A small multi-label audio tagger, trained from scratch.
Model: 2.91M parameters, mfcc input, arch transformer, width 160.
Training: soap at rate 0.0045, batches of 64.
Data: trained on single English command words and digits, spoken by a formant synthesiser in many voices, 11.1 epochs.
Rows from block 5 of a small multi-label audio tagger, named by matrix and row number. Rows with one number belong to one neuron. Each number is 500 + 50 x the weight over its row's rms, rounded and kept within 0 to 999. All counts start at 0. Numbers have three digits each. After the name is the row's rms in percent of the matrix's.
After each neuron's rows are labels from the 100 clips, of 14976, where the neuron reaches its highest value: "strongest on" is what is common among them. Only what is clearly more common there than usual is listed. The data: single English command words and digits, spoken by a formant synthesiser in many voices.
# fc1: MLP up (model.blocks.5.mlp.fc1.weight, 480x160), inputs 0-79
# fc2: MLP down (model.blocks.5.mlp.fc2.weight, 160x480, transposed), outputs 0-79

fc1.303 123:405492428567469559533472484450508521533503462519538479582476645539432477450399525478524477511480466521579469569490446503446399542394586509560510547505477526462520462444506500450525540518490493442558365411511474554561539463515500487465493536
fc2.303 124:532497401520551457495506422493558496528547550485486474536514557461540401471491551470563558581527503537537482569550449519498458519413531478534463419549601519420571396492493446515423585488575508413471409480471516480497486453502517446599526529
strongest on: mains hum; quiet level; thin (high-pass)

fc1.142 085:466509462508539489515432569495588499474438503406482426490507520519472545523516516495410482492458571490438355582467466523475582566549491531469457540569545497585493453537535468414450555503561549530551511560441515458511487498419511505503466460
fc2.142 088:446505544464489516479516457520489502486481463538449472517416506536530572424511460538564448535417509555553568388487467563400521449482459499561451542415545425547540461487527503589488486515505516472404549527434547579491514562537547427453579514
strongest on: /l/; voice: child-like voice; thin (high-pass)

fc1.174 102:510437523449391493470447501463510493411441492539486525534436561556441451460471432470578595490478471489512472548462434532578485554459542493514601514497515482554550529479516522587488521494480467558489486522576516569442490486539534447462529529
fc2.174 102:594496579537491474434480537453392555561512499450395455457465605489542426420504490504569428406530458548553502497455491444513496479536442392516373546538573445556418466503519487497503448443584508463484397490550565502506527533503515538443423459
strongest on: /ɹ/; rumble; thin (high-pass); /i/

fc1.85 116:517415490525460459536546514463516390591537518578522459575501548539513515504495429503432602559474572623487488538492446570495490438547589466544475509521479527500543497546521526456590446496511459488547455476362546498481533407509523600444477488
fc2.85 104:512509436560362528542478480520499524552494462522512453556465508479494435461438532504471490510479472489549475446565571559448590483425530566443534518548518579543534451555516575510572551503473385472546480412470447504438457527525416483477470464
strongest on: thin (high-pass); /ɑ/

fc1.369 076:422409656559432521544565390469473484472429509463542436455457470545534582506516439561514498536446511467522500492526508601444596606490480464501603489460478532513528534537516502528617521534444503499497587407523450468535480552479520478459413540
fc2.369 079:524577545558458484430503470509446500498479548552401565516464475544527525405561494466428502453462504499485520456468422525520599428496492493514510527463468485513490521523500534498523532468491480538529495469493607577494430424536577451506549525
strongest on: /t/; reverberation; rumble; muffled (low-pass)

fc1.181 118:626502461499456569532530510490547477559471495512574540464493528499500494518553570459544504569534407432517454497455441465397466540567419500489538449534469555492494553561524524498461481557369432542449485642468525441462511486527560504508462539
fc2.181 118:520583476364455451494500568524537499474434512410536471534534492503441461564530542492533505497427516579400461492521577492601508458495561421495555409402468580508484518437502434499546467504467538481431464479551378499525538542498462506568525485
strongest on: /ɹ/; /i/; /p/; clipping

fc1.204 109:583510526469468433530524437552513563400482417446523536567538501473436495569471524446489506514492539473517539378463577430457437492474517548484531429501504564407564560485518524509586533515498385571568533583602483573496469511452448479500432498
fc2.204 106:541585500511493518416483528530456572516424527448528513487526425524493413385517525578518573548484514511440467491526483472481509517434465539559437429458598594505478459465528565396549559456584540398516546525392506511565463482449526516481592494
strongest on: /oʊ/; pink noise; /z/

fc1.477 120:573550460523540477485562459489479486532480554504479464614467535499462580494566539477562581514438566538480498361504464533498508447455431489485559425406454458490461450485581514480479515601538536453549554562504511536499446520451586506491565458
fc2.477 113:512540511560512492460557405515530552501518456512496530477535554495497448517496527550503432535480476374534500512490517557562489516400529544509541496513483533543415509511419497558430490500542457448453533433578510482481427551511470516531522425
strongest on: /l/; /k/; /p/; /h/

fc1.432 095:486498488543502547472482471511506531497569440450549503513534548431511506531437450410595455531495453509459479476534553436453397505428480487546565482504473600474574389502497497495524478513545503473545491584485534582574498436420517513396593472
fc2.432 093:494511558406450388536505487437453509495574493487550496496422411567438463497581542460419524497447558486488550524500438389518495424407495550552453423511531524454476513546442609406430428488421489484584548549419488560452474586465510466533581500
strongest on: /oʊ/; /ɹ/

fc1.461 074:474439487478600475460585492461447549459590479507512516501546510573559436438410494505538561554478509450483542514488567452458510521491573484420472495561490522467403605494437534505362505468577514545488519505484491514505594473478565464410520463
fc2.461 076:512447439558460574489448523548500549510594469537476521569473474496514510595595468528511446454465438496448506479543483522495554500516505468552465536499498493438508448481573428429510464564415510512582500452585513460488567542503438487538568463
strongest on: /ɹ/; /ɔ/; /i/; /θ/

fc1.95 084:545505450470493488495455563493522433468468575468476442463482431484599560460518610497473430459462498515485442548488535492464475512510554573491425584525615501516493478391423498453555569441447475495539429515476461419480480654563528458549501499
fc2.95 084:487658513547409598438523513526404482448593484569465541558544448478471511471418488512539481537485513449563571440555485640456448508512508450581557386485481526444484429420461438450466403434512454547465501490554524522534547450459443478496576543
strongest on: muffled (low-pass)

fc1.178 092:488445549409515544532436459496445513458447537449415573573488458476473482569467513463407474544497540465488551552476515487520504524475543397574536540525517555523437525471512501520469481526550534521530565503616527400540538482476597493490432583
fc2.178 094:475505477523459478419503523573509575401454451512560519463558547470387476469474503606510560424463553504503474507521460471534524484483536608489504569505501572385524468545491487469468494506439550535500564468558488498575512490483541572476423421
strongest on: /ɹ/; /ɪ/; /i/; /z/

fc1.199 113:485439524504460475431468459552447491475474468501508512542500556525520463551480447442578556502548388511444472482500515471432472483516506560432439515480515513538580506434486513433548486545559520503395637573449471445524461507487552462415502494
fc2.199 121:552444537550566555477466526538459416505473547457553534497488472555491513412545449435456558565532453500467447481482514488546450490494523407524508577549521528602562598482536449486575415527537521407549512479423501565480458483527407462619546492
strongest on: /t/; reverberation; /ɹ/; /aɪ/

fc1.478 110:527502444575447459512570522513544475523555525536495422569530454417617506494482571474488505500517479564441480522526496589457458525502559502580417557488593485437626454494416516441481575421536543555525585575529552486435535455491447458656509485
fc2.478 103:475533466564539566535437536520508501572464618508480492534596470440498524511393484522574450543513522551546527485554620566483505471584562448418501589502476537491471463544542505506539493540534440561437489517544494435540445456451439408495430471
strongest on: thin (high-pass)

fc1.203 084:471540540598474506549452544506406404426504491530539427468523381512546534508427530549530474497447527488478532460497511607545531506576597498424455485498547486507500512392488472461526511518457487432536515521384584491502471485488524517522491448
fc2.203 079:575567465470479523507457499450483536480502516441485578437444509490513424514535480516529556450627437523578508612554563566472514526570520513560558450498454397575502591513531467556472540472497499481444559522558473529542439420507515443498536474
strongest on: /ɹ/; /i/; /θ/

fc1.237 106:486590586459546578514543491575546530484541484471555563543527500452498472486485548485453424516487484459533594519475524598504452563530496494564481461457512398541572489466513540456541498441497421572535509475390419592500478457422527475493510441
fc2.237 093:488458403495539327556532514530597495502493487539535510497506504513546475393656453527504493551465438523495443501557527503506473547491478474433474395439519509527543460526444448456636509509543525480602533514498547502489598508515489571494527459
strongest on: thin (high-pass); /k/; /ɪ/; /m/

fc1.221 097:478512535446503554456533504466619451574551548522535465481563417467525510516520549555474532513498497444508395594400506541511518534477436537510540394557430485568534459387492455539492535560520474520531470563453595533549560498488511506472450425
fc2.221 090:500518534520480430539448604448482454518502483481580444493439530487546543505599433556534506472517493448520495545513528439437477553479512430470537610541473570542501472627498447524513597445457490492451452478511602443498461455506558415586522498
strongest on: /oʊ/; thin (high-pass); pink noise; /w/

fc1.125 081:498459503509504539500633509557511495419445505593387502485480542565467566529494421479600497536511506644497450417600501559496400529551470472482495521551617512585537539461482537433524402483482487433514490391506526485532471461525580402517531489
fc2.125 076:524509508621509531545460444521468548531462399483510556518461570436532579379441481448437564591567523533593454451403481489564642490538491531502620539466438459488502525516508470479465522467518457465540537519510496478509429521480578489578531482
strongest on: /t/; reverberation; rumble; /ɹ/

fc1.462 095:535453445513435485606515391492413498498475558502446449513516586561551546439471478515504476520455559512477541473503535521468533562554456466441541435409551599463572563545510506489530537515501466525574427513478510530521487527553561485470495465
fc2.462 092:481492508469446492479440551499492462563515440407522449570454435493439509565462510483464536543467493493459520515602588462447502388531541425473459580513451575551541537494549572471422505441469578498559530647503510551434441471484540571514464486
strongest on: thin (high-pass); /oʊ/; whispered; /f/

fc1.281 111:432497505496441479492477451461508554559453527478529514550474520474524519477515424548481519514531586477477525548504464493399488572406571495513517493443465468447403549515536499471518609605547603556486465456513503526488477458474484441451542494
fc2.281 104:559424547565468535499462564466522485483520510552385571487494479405517441545494500477483532471603561467552533454529453543466480473553466456395420591510552484442437450483550508547461441616547559421509466494521541550488481534491493588437489539
strongest on: /oʊ/; /k/; /g/; word: go

fc1.248 101:444546503503463485448465470440430531538444418564484477528459541509587504526500538441472562458470535422419496509532501489534451531474470499484461451428529602444524570396528509525512537516403442552624481536431531532538520456472534580397460454
fc2.248 101:542431510453474520605466465494495405444531465493521535510527436460527515490500477557435482553469504518475512535561481450347433459524523558470537568537578472449493529516556512487504581507470596535510407569569528493424499477517576616541556578
strongest on: /l/; mains hum; /d/; /aʊ/

fc1.159 126:516478562471487516470406538518524584439395483532516532527499499423558495479472500478490571390432474488421529460486477557422514592490395526545480511509622596458520504497504513488520552493543468552421545514531505521626515583513541454470523467
fc2.159 133:513435522552441503447458518411595520560480501444518472491503511496473421589515520593495461486484519526523439439572502574524575513529457501544611543450614505497527591501455534421573480378582446495413583553527539423587551519525500525522456554
strongest on: /t/; voice: deep voice; muffled (low-pass); /d/

fc1.70 100:456472468472549509539502512479442416525560529413544553558580534575495545575499419534429490455417469473548460569520516479520564375482531537557551441484570541556413498482435456466474458465473429588467436440508523555461538464492443424475503501
fc2.70 086:531506470480491536421517595462592483529544624497478462537530473427392521531463486583517473468545492526518561443495486697497536461547404478495456565496467569532413512418366481520467470446591530439585488511523497583600409515585527497541461501
strongest on: /ɹ/; clipping

fc1.349 103:449487528507563498536477467460406484536492495490510460532522526547512464501492482420500516541467518579427510450492509479533424558527559506534482386455621531487567614513526441620513507436537493558518488563497437412557402373478531458487437439
fc2.349 111:509467510492625515467513548535512458421587507511443538463479447583430422447536508496453497492509509481515449529495395466452495391471426499498406589556528504483496641527519588591453506403426483453473495447453547474468508439516556578452464438
strongest on: /l/; /ɑ/; /m/; /v/

fc1.282 111:485394334486518557440500506350533504544483471436444511520567539552557496532468486418536511460404451480540469562453558529463561387556500557479411575494461510539417462472544488540463491485505491477566483394609498541475444555486562485435564527
fc2.282 113:519544490562479448502517573492491538516476485512475448552466555526517578452476602479572443476456382476541503506513536510588499534405471480555461553522562472454384607453496542472484506591494591534489467470476455540529457436546427467476514424
strongest on: /ɹ/

fc1.177 098:566453483416538516567463491487509495596545459494435436549549594530415429607503470538522484521505473457570454471377541507406499496490566536461491363570475471455489602480579521390578425506521531426575535519462642488551522440484554523476516562
fc2.177 088:491615368530550556473483418505540512591442474565548497435524526480594469610495529604503550437520533553532568515455385491514460474475502524482565574452527497527518435461446491568443510461516481564567501484463504550524514481541501404545471505
strongest on: mains hum

fc1.98 122:530518489607610510491546516432515512459407492440540454558435535533491503483490598534529450411525450488477502516496533612515503418459510491504464507432469529542503481550515488552426431508456430422492496493459467509599452499451535492456548437
fc2.98 132:521452580575468524499573425476522437515526524538446513490471455480515405548429457450481580513547479533544490466500483498447508443536587531503596481423472369552572510444516459480564498428483452489510500519609523464503438404417458591522559501
strongest on: /l/; /ə/; /æ/; word: cancel

fc1.387 106:504411514525469448438502550463498433473393455599514457457516539552524511563529578556572426582578532552569505475427490454447579577521561452458436599531475516452479574458467466447449440535507494557449434523444504432542478548442499486550485516
fc2.387 101:545488457598421554472526459481494466546449505470492512446510464446574533546523479482435507534501430507536513444585435450570509480498530597456529607513473407451525630489491362530528539461509544598499485441508458395587519456479475599443490482
strongest on: muffled (low-pass); white noise

fc1.122 103:452481553493558500495610530468513427432490429569504558564515429452550418573486503542540498472544511461541518517506556495465518388559500582405513505491479483628440506458427495517495581475535574424396421478506554580493499502465540461421518531
fc2.122 115:615470414536464526435523521449554426543456444558580532460598449454455575525558466525498454438520588538542477551496601416438644406562462537429576553482529533505556472528516469494498576533404482515510590498458483453509593533475486498555493540
strongest on: muffled (low-pass); pink noise; white noise; /ɔ/

fc1.428 099:432530382554464519539516518459438502522510512518559490419579595493423556536527566499513490523468531448478508479522461562533485510471499568373497476434431500550530504454546485479605493516428521531522460465458427399593443527434507509486573538
fc2.428 096:547528542512468501479479582580551511465461447494517568478480486511498505488538495483503448475470492530515577407525487499453498459536387436522439548415465436503503523550513542551449430553489546455496467452527596468566583430513556551612435502
strongest on: /l/; /ə/; /h/; /oʊ/

fc1.323 092:540479558529495511402500565456504481625474532474499499427467460543482568520405531592502449512484572536658460450532491494501464434596628505467587462540514512407464454524489550551436452587566547473601523433401386439535601519498446457521539489
fc2.323 105:467475414420486617559571477495527512449459522501498531502558489489564463436455502432418517543490492483539531420504595543474530555492501469503464508456496504527508527565592463478512529488564380565505594528509551537489467601496531461574533491
strongest on: muffled (low-pass); clipping